Rows from block 6 of the decoder of a small image VAE, named by matrix and row number. Rows with one number belong to one channel. Each number is 500 + 50 x the weight over its row's rms, rounded and kept within 0 to 999. All counts start at 0. Numbers have three digits each.
Before each channel's rows are labels from the 100 images, of 14976, where the channel reaches its highest value: "peak on" is the class under the peak. Only what is clearly more common there than usual is listed. The data: patchworks of several textures. In brackets: how many of the 100, against the usual share in percent.
# convs1: first pointwise conv (decoder.decb.1.1.convs.1.weight, 128x128x1x1), inputs 0-127
# convs3: second pointwise conv (decoder.decb.1.1.convs.3.weight, 128x128x1x1, transposed), outputs 0-127

peak on: rings (25 vs 3.1)
convs1.69:500500539611392500456500440587500514536435450585500516545500533500487547451528554415655500500500601533500429597567500438500500355500538500500539500485523534500504422586449488500500477439500500405530411500490447440500500553554437547500518388500518500455427500344500500500540450504419534500478474440500458500500550500512500500437504433500500500518466450397488476500457520500493388468500
convs3.69:430500440612415500500452500500397526500429567500665500525446500421473529500508559500500500433533500472500500500500544483606535487500500318500500594500516478474498543500577413500500414500585514571477581340508523500500506640500500463455500500500497500570397500555500607459500500523477444550500500488514602454526500530473500500500483500500451500500525500527500449500561500432500500500540

peak on: rings (28 vs 3.1)
convs1.118:549500536532418530399503500415460443500564446500460497500500409440593460527490560436500475500500524500526557587421489499531538587500533500461534453462567573503415500530521500500448500462466557500544500470500500569465500599460500326524440414500500558500412500500500508470513552580532500527511455500533500529545537500429427500500557541500369504500613500396500427500500561602453612493500
convs3.118:504540509428555540426509402448551446500609535473429573562420428500436475617477519500524500518490540475444558521529500506513469485564424627499534534543435466468500468474500401500505500451437547529582498633449500654450494549471514464528543388500497452500500365511500481500438523529466537556517572544544448470500507479472510438516487481440606500500460458488458576494490500465557482478531

peak on: checkered (30 vs 3.2)
convs1.14:343471579500459500556612408500500436448500544643500400500516500573447460397468489433468542479543500443485500474440500467486517498454500501488478517548448500481507500544444500587520444500396467542500500513484536456344522500534500382500566500556500593547478501496565524500558532489500566515500535441497545407545500533468500349539475500500545500427541500488500500500497480577500442428498
convs3.14:582553568500500500597551469445500544423560469586500495431535500581558500427559471500425500500444540500513500500500501511415445488509542404454510402437500500567502487500465550549597491543429451398441432500510466490554529432542410544520500470562589386461534502400541500566500482471465487500500500500532548580500444543494544400449535615500500532418564502514500574583458500528428488516446

peak on: rings (25 vs 3.1)
convs1.5:500465500438739500496500511500500535432500500554556500500549500500527488538443500500500427500475452586500453500434475522448464500500418553473500500496605499537504561452449500510546500449415500511542500441500558592472570468549495500566517500450500484460500541500581405500435500500483477500498418413500616537574463592447500533546546587430498565442439507469570500424500571416419500459470
convs3.5:549500511435500433370586365500477477500536445583483515538498500500461500500500448500520500500500548573556446369500500552500366500500397544500534513539500416500500385472500440449519500493500492458500500500568500668492472500515583506500570477478489500440434574433500605501411539500574634500500481573500426496500500475500500535470478500410500500500472500442519553500522578518500497431480

peak on: striped (26 vs 3.1)
convs1.9:487500500540449560505500500376404452624614460550507500482478449455580500470500563568418500488500591405392440627484533486592562526504576456500487500500500535464563500500465442500500476487500538486500467508474434521561440458590461563427474525413500492500436500513500355500414403542527500458500500489522449527500500483499445500495557500428500488570553528552441462536506500598586500500500
convs3.9:533449559500500481599579547497491544580498461505500406438590542539581502428500445546456500500449490542529461437481543479413500500480550500467469451433549516538500500545461534463460482568500422414476404472495498444573505397555473572456479580488500439513554551459534500545547501389564500463560463458467500582500421528524488500460540561509453664500536500547514500440466534612406500532422

peak on: cloudy (26 vs 3.1)
convs1.77:515500500500403484505456500500500519438450382455501500500436500629544500457301500481548551500500500463500496500500476500566580500500499500500553575500456500535588348500526590500443451420542500500544500500510500500500441500427500500468500550485500500434500445500424500500413500500500413500500416500500500500355392519500486500399411460572569569468390500455500462510529504500451522513500
convs3.77:518585412447500500423531500500510518500500500500562519477414500400418522549619500500500500500500490500523562484461547451431395468448561492513473498500564500500500622437500500577500500600512500571500500456478500500588500588483500542471421500470529575500406507500350515570501500521500704465465403474500425412544500500456500500500545500500500496468465500416500567500463526500500569437515